Rows from block 3 of a small CTC image transcriber, named by matrix and row number. Rows with one number belong to one neuron. Each number is 128 + 24 x the weight over its row's rms, rounded and kept within 0 to 255. All counts start at 0. Numbers have three digits each. After the name is the row's rms in percent of the matrix's.
Before each neuron's rows are labels from the 100 images, of 14848, where the neuron reaches its highest value: "patch colour" is the nearest of a few named colours to the mean colour under the peak. Only what is clearly more common there than usual is listed. The data: seven-segment displays showing three digits. In brackets: how many of the 100, against the usual share in percent.
# fc1: MLP up (model.blocks.3.mlp.fc1.weight, 1536x384), inputs 192-287
# fc2: MLP down (model.blocks.3.mlp.fc2.weight, 384x1536, transposed), outputs 192-287

patch colour: red (39 vs 2)
fc1.99 107:147103151123187132155116092130155086165139123121154154144120113123131127102058078133137119112103144111160132114095126167188109128163140117111114164111094147112138141067137132144119108098133115172109130137128124156150102118124102127127124081086128132146157121080159140133122152101130131133
fc2.99 107:125141121175151117138117111108159105174116134095132130139139175138124121151160112136126128123133121122123190143128141114140119152158146133146123163121180174148133138201143121116129145164123168129130112095117134120138075125102176146151109126145121139133124100085138134150094157114126128134

patch colour: red (28 vs 2)
fc1.635 105:140127076205085109132161116126138128165132098110181095151126147147142126128110153155105150128063108099123090133139128162161137128103097132127146143124151119133128122116121125090130121122133097149127082119134132086117093156127105134106140114142059112125145167129109126113099118127164173124
fc2.635 105:139045132126144096069098129162119102128159148106116120119145120130107147158144135127078110118130089151140110131082125130122147138099140160160153168110122119131089127091075124123145132162143116126109116115099123096103104098176102105141122119135122121162127183141120101212132128107144174135

patch colour: red (35 vs 2)
fc1.506 105:130135126146146134167102129142154078124157131143149150120132131095121145113093098083082129110115120121090091131150128127131119065127135145110136111118111149165129116127091134105124118100123115130139119160078094128129067130144133102134094100153090131159144140158158185108123090126125107134
fc2.506 105:143150118128119128147119069138164165118132109125131127144054131114073122087125110143123144128135119107131143149132135088138162128102118102116102132110137119156164123136118129120125132093158164148136144120147143122125071105126127111120129090135128124135153171123141138185135200134129100169

patch colour: green (32 vs 9.3)
fc1.239 091:081102125152122145108134166122117147096177106107127117156129139141105081122121202129096096133113122128123127154136127081144133153129141125137173152119089142129106149107132069135153132132144124141130212127084136158116157085125125130098177107102120129117120112128109163140114079120126092148
fc2.239 104:128106126170154145103204150127111128155074092134146118124113131124144138141142143148091074158114109128129152102131129088127146121150175137100116133101133149126090127111129069136077159146124127135100086128126124131122128107154125143115106116151098129125126117129100080105119151109123118130

patch colour: red (25 vs 2)
fc1.321 109:122103123116080131113086107095165113140130165119126112119111132111092101134108111095146152151142144158114126131127153097129132085127112143141102122130139136119129085115147130098120157125136130128121088148138110149128148094139119164096113157119167149121137203175165125086126139144121109152
fc2.321 106:164142137135104075083104150117127128127141160128091121142112107107102124170128122130148115134149106127123106159134105147125145141124133158166122096101136116110125105123124090167130133075181134150141148176084165148129147105190105117127156105114140124155143164142147122102107174092151110176

patch colour: brown (66 vs 31.6)
fc1.271 114:097095116131137102101107103129167159104157123142179101123134125171132123160095122137152088108127157163110126149142132143108117131126136148110118110123149133131130119120163104135106131138111124148139144114124131161121145155110127128123143150141139141123160143112115164108153139105131136149
fc2.271 109:093128097095129094129146141119105127150101107139128118128146128152167087135128148130130126119105112141118097098153116162134116115089153151137108121131130135124110152149108144143142091140128122123127148130072114129167138165097126149128099105146115120172117107140116110106141114165107158146

patch colour: black (33 vs 7.2)
fc1.377 108:151140111127121096122128101099172122162137110128143102106120144122101143135063088192123096159110107139149099118138120129166125105115122119128092130141127112135161185159141138125134088139138101129173095124163127115180128150126137123145132154156104138121154099144145181094177117138128135107
fc2.377 110:125113140130116145138129134120133172138174126152132137128127126133085114123117108134112137129147088120136120109144093110131131085119110092125108131123138122175142152136096161118165120104129136130098124165149128158116155106086111111177140096133138144141129111141182186099150130163147126170

patch colour: red (27 vs 2)
fc1.1 109:080163126139125130139130156103132148130120161124110143102122167117120146119092129149075152104081197086134125121162125159087143126083126125133146131130109146117112131126153122135115101089128128121131141093116151133178084128176129122137104104111153135117102117129139131104113122126132148132
fc2.1 104:167147108123122134174172140167186159118127151152124172096107120108128155073121111130128111112124120159133128144123142121127109137109153133154100134110165129128113162129125101117163105162113116125130138126122123156107110103137089128127105134113089151080119134151227119127073106138123156166

patch colour: red (25 vs 2)
fc1.49 106:156113106144165104132134109092126076098129162130119106144131158129120110119110127126062138119135110147147082086126126136119093109120121105144146170182114129154118127114126099112133126083130118125126161119130114121116152099109134177096112106187137140163148115106178159065160127130104118147
fc2.49 104:117145070130114155158131124054117111146140123139153119124091136142126177134130138159121171117128122128099139131118143117170131106175115093154117119102144119150147155143106137091145098116123145107109180127129146151124120114094118081130107092128128136120137128113156103159092135103148082115

patch colour: green (26 vs 9.3)
fc1.576 105:141129120105120122150096104153079107132148121102131109119127119140136144093133164106123172118150149150125119140126113164101111083117141135117127169135155134153125165134092129111137146113086127130075136124161129139154128102144131136163138144115162135146157123124194137139171129108109122115
fc2.576 105:128110091145129142075128110113140136118097130099151141138147133096129115088128169165118121155139139120194126163088128159126083088114105158135137118160104112125149124118128151129119192142090122086127115152140096122158131130113148109128173135129126155085110155115158134158125149144060129128

patch colour: pink (37 vs 5.9)
fc1.436 107:135136171124118134153082137146106142122126167111146128124184098149217133123138125118140098125131197139119136130128108145089131150154178140146134152177125089123099124143128122152174141076125131151159129160104158116102130124093074115132131123143120121146182121139119131129141112146171098104
fc2.436 100:177203130058094133120164108143122115113074126129154132116140129130120134108115160083136080125140167131112137098126129168126090161138117155118125128087135122121117129139140144123105176127129123131133116137128137151117129081134110175149130130122136102144138120099102137156126134115115142160

patch colour: grey (77 vs 34.2)
fc1.600 111:136185115100145120127175089110133128110128145143128118115096172079101103148096100125096126114118117137156100102110115149098111145115144092090153151093132133127124120123128109133105127149137122131148134139108127145131067161136107134109112093123147075051124139111139130133130129122124072164
fc2.600 112:108122112146129122088140133103118097103151145134116069158109111157120113167124127096139127098143151130144132111121122147095116103159130117108115123156125140113174110068155155126102160124128133172190113116137128115119076126123108115124159127128133169101128152157147179129132142164127127107

patch colour: grey (78 vs 34.2)
fc1.276 105:171123142120145098167170107080143115152145107127144132151102124118131085152129123109150104141102133122130133134127139086129138130131125174144146140125115133125124181143149152144131130145131127120110144137134095102118120107104132146129143146109036142118166135108100131098128111139123141134
fc2.276 108:174129073115076091142135086126171126130117106100167176072120114130108132134159145110154111085138112105157137115143141155127131131131156119115090183122101151124141141136145131139131123155128142133125156166118123091110129129131102089111110115137087114140144123112096097132086154068113130172

patch colour: pink (34 vs 5.9)
fc1.480 105:112123143153123132126148115095144132111125108109118126105154157102138145116156153140144095136127107132132124115136151103137143179128094068114119105166133135141119106072137111176144157132076138144135143130143055203125124147162139140102126119128130127107105133124137136164119110116121125133
fc2.480 108:129184130094125096077174156127103117188159109177131107132142165088139158120145093150128123148102155118125137145101125136121156130169128124157154135095082127138104117133140099133129134088116129149128118129130130121125129118175148124132133128125102131121132146124121125160110151130196081141

patch colour: green (32 vs 9.3)
fc1.577 097:131145158127117129130099159107112152141173136081105127135138139150086149133165164134087101112153106118113123156167116128093151131097127116128121173146116105141101173101126069139128124139130110110138152135129113108135141128130149135115121109123123098109168137151140135150143107107091114108
fc2.577 102:117115100116153162100173144150134137121106127100120152156130151135128118130136180127122085137116134074100078123120122089116161118127132094084120069073109128110089121175149087135073191158123117169108113123140148118107129138134126155097099104159116125180097097182112126122113151130124165114

patch colour: green (38 vs 9.3)
fc1.570 104:126086134105177140148127135131112159128112103121139121134113096147143103135152134121175148128156139125127124120141106104136096150139136123147128182119164161102115134130153115103150140134109114161127125111138117138167124124130135131171128130147167160092145152120170174110165128145150120133
fc2.570 109:116099090131113145092121119112127096108110151125109113186139135168092141116115126140120130159138143134158138146118089199107112090129114135122129093170112123128158137118108121094122154152064142128146134129125145131126136132160144093136138170149121184070145152098144133161153140141085130109

patch colour: grey (97 vs 34.2)
fc1.588 092:138127101138137132146122100101150098116139187129134114146155120149110139109147079154090171107121158154119126096142138123113148109128076135085088157127147142097129180147133114102165137158118116125097118170111144095128123142104138163177114114124072103082128138124132128131138142134077155140
fc2.588 096:157157112106137133143131132162149139116132132116129100131131159130168141140133095085126105155121110126114111138151104122143135174122135133114137111139111138105087114138135130149094129121147088080124114154073175124126118133136135129093080126128111154137117107125070080126120180084135172137

patch colour: orange (30 vs 1.1)
fc1.390 115:120167111122140121101163117139111136100105163144176144157144135125178136123138115122143079124105193115105127150114111112094167119127155138145157100119114118146132112138131134140152125127125129141125155125125130120118137123106136131126113079153119114111134143132114130115129114122110162166
fc2.390 102:135139115128177148163182116172138125058141171151130153132145130131155113113128146121150107126116147186132116120174116127122096136130119127142155177140158115088123133104126100115150178188076107154111130122114128153131153070158107171133133163144147144109104141134111099113075110123122158156

patch colour: green (31 vs 9.3)
fc1.536 099:157127101113151148120092138159126113124105120107126115133145140135116093154140148105127104146147165158135137117179097153107124171099126157173117125116127159096122123143118097128105135117050119139103137129123158122142139139133155122145096124105157122127130135133139124186135063153122128130
fc2.536 103:140114093141134139091155109153114145120104116103154151119157135103108174093123119154118131125167121174165107135099127148143104058115123202155130128135140127138128171114100138137149159082120139103106100149133121123128150138100122071173144145103126136114132125108126134112127163164081143126

patch colour: grey (76 vs 34.2)
fc1.387 109:147090119120156133145146126158147131136130128182100130158121136103130138123130159134119076115128134180105118130119102098153127108109095115121111146131130121104149158173084158124136124221115137178128129125103114102173138163135154150130137139112085179095158119119150147178130119153067130175
fc2.387 105:157108074115128142167129122173139221130083069121154104127126126123130133124125114118131134173160095093118127124138141091178165160151133108125135137163157119137132109175124156140082147108125098092113103124161109122140133107136096147145123163115085145107123113123152168119104142145101139103

patch colour: green (34 vs 9.3)
fc1.119 106:113142111113124121115048110120116124109137155128120115102133105119134124118126130109182094124113118104086111121090130111086176156134102170137143110127054148123114090164095154086164120142156124149127146157158116107112093143164071151100132145130110102164155129132128138128110139112146115170
fc2.119 103:138168143128080087154156121149155118122128155128160148133128087120138167113112138118146103137125135136099114143165117124074126150172129161137131072119150126158094178086130128116106176127103111128102152129129124171130167081074099155129160152119109103113116180088125100132118137092134140132

patch colour: blue (68 vs 4.2)
fc1.569 098:111141134162119102127149124130107093141113132124158108103133092128127103187120168131100132136128175162115110127120124074130112105123142139133157190164128103122156164137173117136144135149042121119127093116149095131134175131077130169155151159118121121126109127118148124154123175183111118109
fc2.569 100:179139101088139180181127152156130146136111105122101130127141094067123136173145125110129160106146159092102114145137126120134124157144148128128128086120093133121113084142106124168133136129129057095127127172097113127120144099128113150131076159104116153109124129111113123113114206151133160139

patch colour: red (28 vs 2)
fc1.755 110:099118113148146122077143139126136132164131104113177130158099141151129091103130093133106131137135130129103091158125118104112129095135129149167123123117137123110119113155118111119132145148139144138139104136143105109144151158124137139074121120118128119155139144158112121097082168128127131139
fc2.755 122:049127134118116085093128159144175138141105129118108152127133116101135085157110126093080075154126031125140127136120116107095127138118120151169129128107122122110080129153187139098155145123121168093115173102105137119141128100117132102124180103110116140137140141133090135112108127145109157134

patch colour: brown (64 vs 31.6)
fc1.493 110:118115088129110132126122122128130134155143127124113090104183154173162111131139131136139138140126134136138099112132150130121145141155140105135091111124116164128090143127139114104115143194096085174124119112157129146152094119132184153102114113108138146132103156133112140073150194123123115099
fc2.493 115:123114090101119069126092111100132134143142042123101102181149139142127137134084127133147125116102158078136052143131152120143127162121128108172132101113104131139149123149115108141119134143160100181150155133174159131108084131130138119144128159117139131163137121117111104104118137156130156182

patch colour: green (30 vs 9.3)
fc1.474 110:142124110159162131110134148109132108125114159119168173170138104105118146089120134120155120121145112147199098138101091155146178175107122151123166138113127136134105128125109114119133132132087124140108061123140126113133147134115150130118133146141136143105123111099108145143085072128159137185
fc2.474 116:175140138125082099126156176134143090101143160101124114049128152124155130164157142129118120126079167117167109157140137136126141132102092133116150126145126133112125124157117126081142130125105122126129104122105110081108123093112131085136104146146115103134103130140097126117137185122129108126

patch colour: green (27 vs 9.3)
fc1.205 110:101075126114111111145137125132129110113107093132087107098128120139153119121181154129153151072124126121129094118128119188144114115133136144127137146104135144127187117090125165106148142140117144139103123133141124128132114147154134104127165170115131114162131140112142147113182176117096127094
fc2.205 110:148131100149115109125099119119136135083077142087150114161129116142131105119138114169121128147129124080169134125142125175097121043144118155105111095130127138155152089175159127116100143128106100126160133137124107125096086142166093121142150113135120165100154148123138100120128181120090110119

patch colour: black (48 vs 7.2)
fc1.225 103:157146116129102127170091124111115074109134112162096110142098145111129151118069131151095127104138108133108102119169100162141089098142144084111121111113127093156105125146131137127087128133163163123154150144118097159155125134111146128133109089111116124154158089113127122146203113084119103131
fc2.225 101:106100092137151153132129134114098124134129142158128123133080150134102180153125107130100137121135117149100128126119099125103146144134086090155111134101104112106126153095134129157173124156114113108116131126140152181090122100116127140138148147144123155130127121115106166132141160122150088196

patch colour: red (43 vs 2)
fc1.345 096:132115110167109152144125107128081152116136128130129150121128153166121072126176140156094149114161119133126143138127084120125134156145086110127124145110132101113107153137068127117094138134137168160133167144123153146132126134086099123153168127130131153128090128136162164137146143118147085150
fc2.345 102:116128128143072115120180111129173110073079114131120093181114130122086144143173122169106117138144159140131136123118154117140151162115129120127132133133144110119125138154126148161064162112120103103112112116158158151111085110136143109135097127140081149144130136117107118153101182122138171140

patch colour: pink (27 vs 5.9)
fc1.365 105:135132111116169109139107133111148127109149125107186126098125142175140082206137094117090185134085138079147129133155113165135128140142152113152153101072122121131102129111160128115146143119118123157135161106134137075125124110150179142152165150129099134177134134152166124123119103114112153148
fc2.365 103:147132082134126108142163168090166123163096141109120111172087129131130160132166097146131158118098110125124144152108162157135085137135129122158188178112160156185137148137135149102138075162127127126132126085113114125110143122145140130153121128098114096132120108108166099127096118124163116116

patch colour: red (38 vs 2)
fc1.43 108:129135128165137129186147114087104083083133137106153134153139105146141174107128131131173112129132148095128138169129106136117124124126128139135129127134125113123144102124125167110139160129105172134135159128183146152099118121073116175129143133117132164129127123116166120056157161115156127124
fc2.43 104:110136135133142113154134108146104191116118137116153097111158084126120137130124111131118103128098092146121137161140071099116135117124091149124141155152123139129118098100121133133135153134130122130103116121133135133147126088107199125138150138120136143116126112079120123126149134136127126083

patch colour: green (27 vs 9.3)
fc1.75 106:156143108168152097139091098128102127177132131149124133128093080124113115115118127077128140159114132119138116101122132100123130117149163121053124154143128113107163142123137096144136125127128124132110136140136081161122100110135100099128085162137133141123174171122111134092133174127111076144
fc2.75 105:177131112124113108167110135172131124103098136178093122130121126088099137127135129116164146103134152132126125120133105087133126103134137146156100138107151145139106108124119122111134131159132121165153175153106128136103102088120121115122106130116166107075115146087127170114151124124109088171

patch colour: green (28 vs 9.3)
fc1.460 109:144119126096142168087160148121127127136115101128137164156130136139125147144110179108120131143127133126128131119118073142151112081126100138127165120101107129113102126101090095129148091128142117128147144116136116124108120064201128125110127120146104143168155133098138140162100127108128147111
fc2.460 099:109119137152120189123143155135109144137112131102135163139126142156122132151128124138105114137107153119118120129130099113150098157117129109142116134105148146149142167123133116138146130128114115123151120094136081154115122113142125132180126129131078159111125121114155127134115132105105175125

patch colour: blue (35 vs 4.2); green (26 vs 9.3)
fc1.81 106:107129103107116120116128109119161094136159116119180141160133124151150128150107116113113158136104175066126135089129113166193120122115109104151173149118141170112107085118146119127114125123158139119122134136172096128150114144190150138121153094145118155132179109133126126129129125126116141129
fc2.81 102:128116110198143144100107143117161139171132126141124128135103155164128120153160101136115121172122131124093124120138132143124115096153126111162132133136155156181104129122135121094130123175138156150196130110148107140118114112097120148135121139164123147138110129157205110134052132092072154135

patch colour: green (34 vs 9.3)
fc1.190 099:149117132103163153114130117124137142119141125150131138156124167126094146151151142124098165166129128123126110164128092166186120134123110136121151131156114141124112117102124127113131105076155134133111127101128138137109135166175111140123128116116124142121141108089066138175113146132107164092
fc2.190 105:125130118155130188114125141139138160180132138124143134116100143164127131160132121131110130172182176121138103107114140117130133133125122092149123120116128156162117147119134130116138091159125118135185106100188088130131139116082091150111098167165106167145116114162148128135146121111077158156

patch colour: green (25 vs 9.3)
fc1.92 107:126182103136132044132177095137129123120112142121151118182136139150127129111141150116110128161101128138121110129134122099123158151119173129129140093095148159105103110133131149136141160178148126135088117141109117090130128143122125143130131090140116151141132147148143137131076119123146129105
fc2.92 102:114105113128130121134156101132144082111144200113137113077115069084117131141177112128105180135094125166128111122155117128159093138105152145155140162140149132132118127115068132123133138140135102099078078121092129090132118088185148131103114114146131133170125121101132131148107141143118134131

patch colour: grey (92 vs 34.2)
fc1.575 096:150099133131167124125157114137118138156097142125124131145150105123122123122152128114121166109168092129127148130132135114120160131136102126055179139149102138139110131133107136118143157057095132141139119147125144148124116142196095122119119118126146131130116108120112152123122128171134143113
fc2.575 097:115149161141121144111131110100148122147139101147127158067080142119099160110146126125105126130180112145120140175125134140142138074132097167142177127138109145149127139085124158161118170140126134134128147136164145155120132128125109157138071124168122179129105131130127113134138131113159119154

patch colour: blue (38 vs 4.2); green (30 vs 9.3)
fc1.465 105:113150131198125136132101138097132127190172111168139128112159126126141132116075123083129147145135124145102108121103134129092203102129119112163148135138118167136139068117168097103116105085087137146110151122154125137153167146123120166141113125159085077102142138123111134130076083132094177104
fc2.465 102:140159091132117105113071112108178129133149128139104119082125099133128117143119079110115125151127099117145093128156153138146146118154109133196102072128092129133125110115129139089136142113104172147120117134180129149124107119099104124087150130118091120144107181188168092090101185108114128123

patch colour: green (27 vs 9.3)
fc1.680 094:127131115118121119152127161122090114167134114158121127113125151140170130122148102106118128092112107120128128107154128142090125146123124102097102146139105136193116127141130114124115108130108120131135132108155168158160099117123127128135107162150147141143120125126138135087115140115100092141
fc2.680 091:170136117098147119117142119102159130104151139133151153190127137138130098140125161138110117108158112117125134114121093120119116116089136127157136137112077111164127118142163151073162120117106127123126147068063188136141146115134097128121099117107118121126132140090157124111134123126121158114

patch colour: red (30 vs 2); green (25 vs 9.3)
fc1.483 102:130156123136167117143114117120138094126135095094144089170126132186149115142122101122077119105117199138138097109139124159149104131175174080130105133125142121095105119114174140135128101127124155118139165132070142109126129128127147107142114139121070128127156108107164152175136125113134094117
fc2.483 109:140135096149167113137134131105139133111129101081147139129129191119148153150168113124148089116130126086165202153126106140138093132140102109131124132154171160152103103148134146140144141146135156084173074131092135137152107092152166096150123123157145132127139096119140134113108130129129148140

patch colour: grey (74 vs 34.2)
fc1.219 111:098167154124105153133124145089122165132139158135113182128134144126126166121121156100122191172180147117119135118128105106124117108141125119140190094130135112124111119098129112128125090155103112185124114111229136152074169098127122167127101154121137105129169139150114138122152110113140113169
fc2.219 110:115119159151127140126147093117110135134152140089128124174156103140108152112141141120121089135136131126134168123149123141121156187141079129118152093184142132066123159162123123162104144198141116132114102126198122152077089096129103145140110086104141141179114129128134144087158126131179102122

patch colour: red (41 vs 2)
fc1.211 103:129175125108106120126078128111139109115134139134120151115131130108133150134160104169148142135107138060123165107133136137130178127160185139150133113128151149164085121106171124157116133133109106157135088118120114118137083099149151097144191112125141128078116119147118105172130131081151144108
fc2.211 101:156151117141091125166135147128152105144102109145134126098097128153113179125156141148147133051090144129120119100142176144157141149146135096141127116109128109131066149127127117135098137130121099135098079095107111112129154154116114138116123133153139123132132094162129113117105127119136127134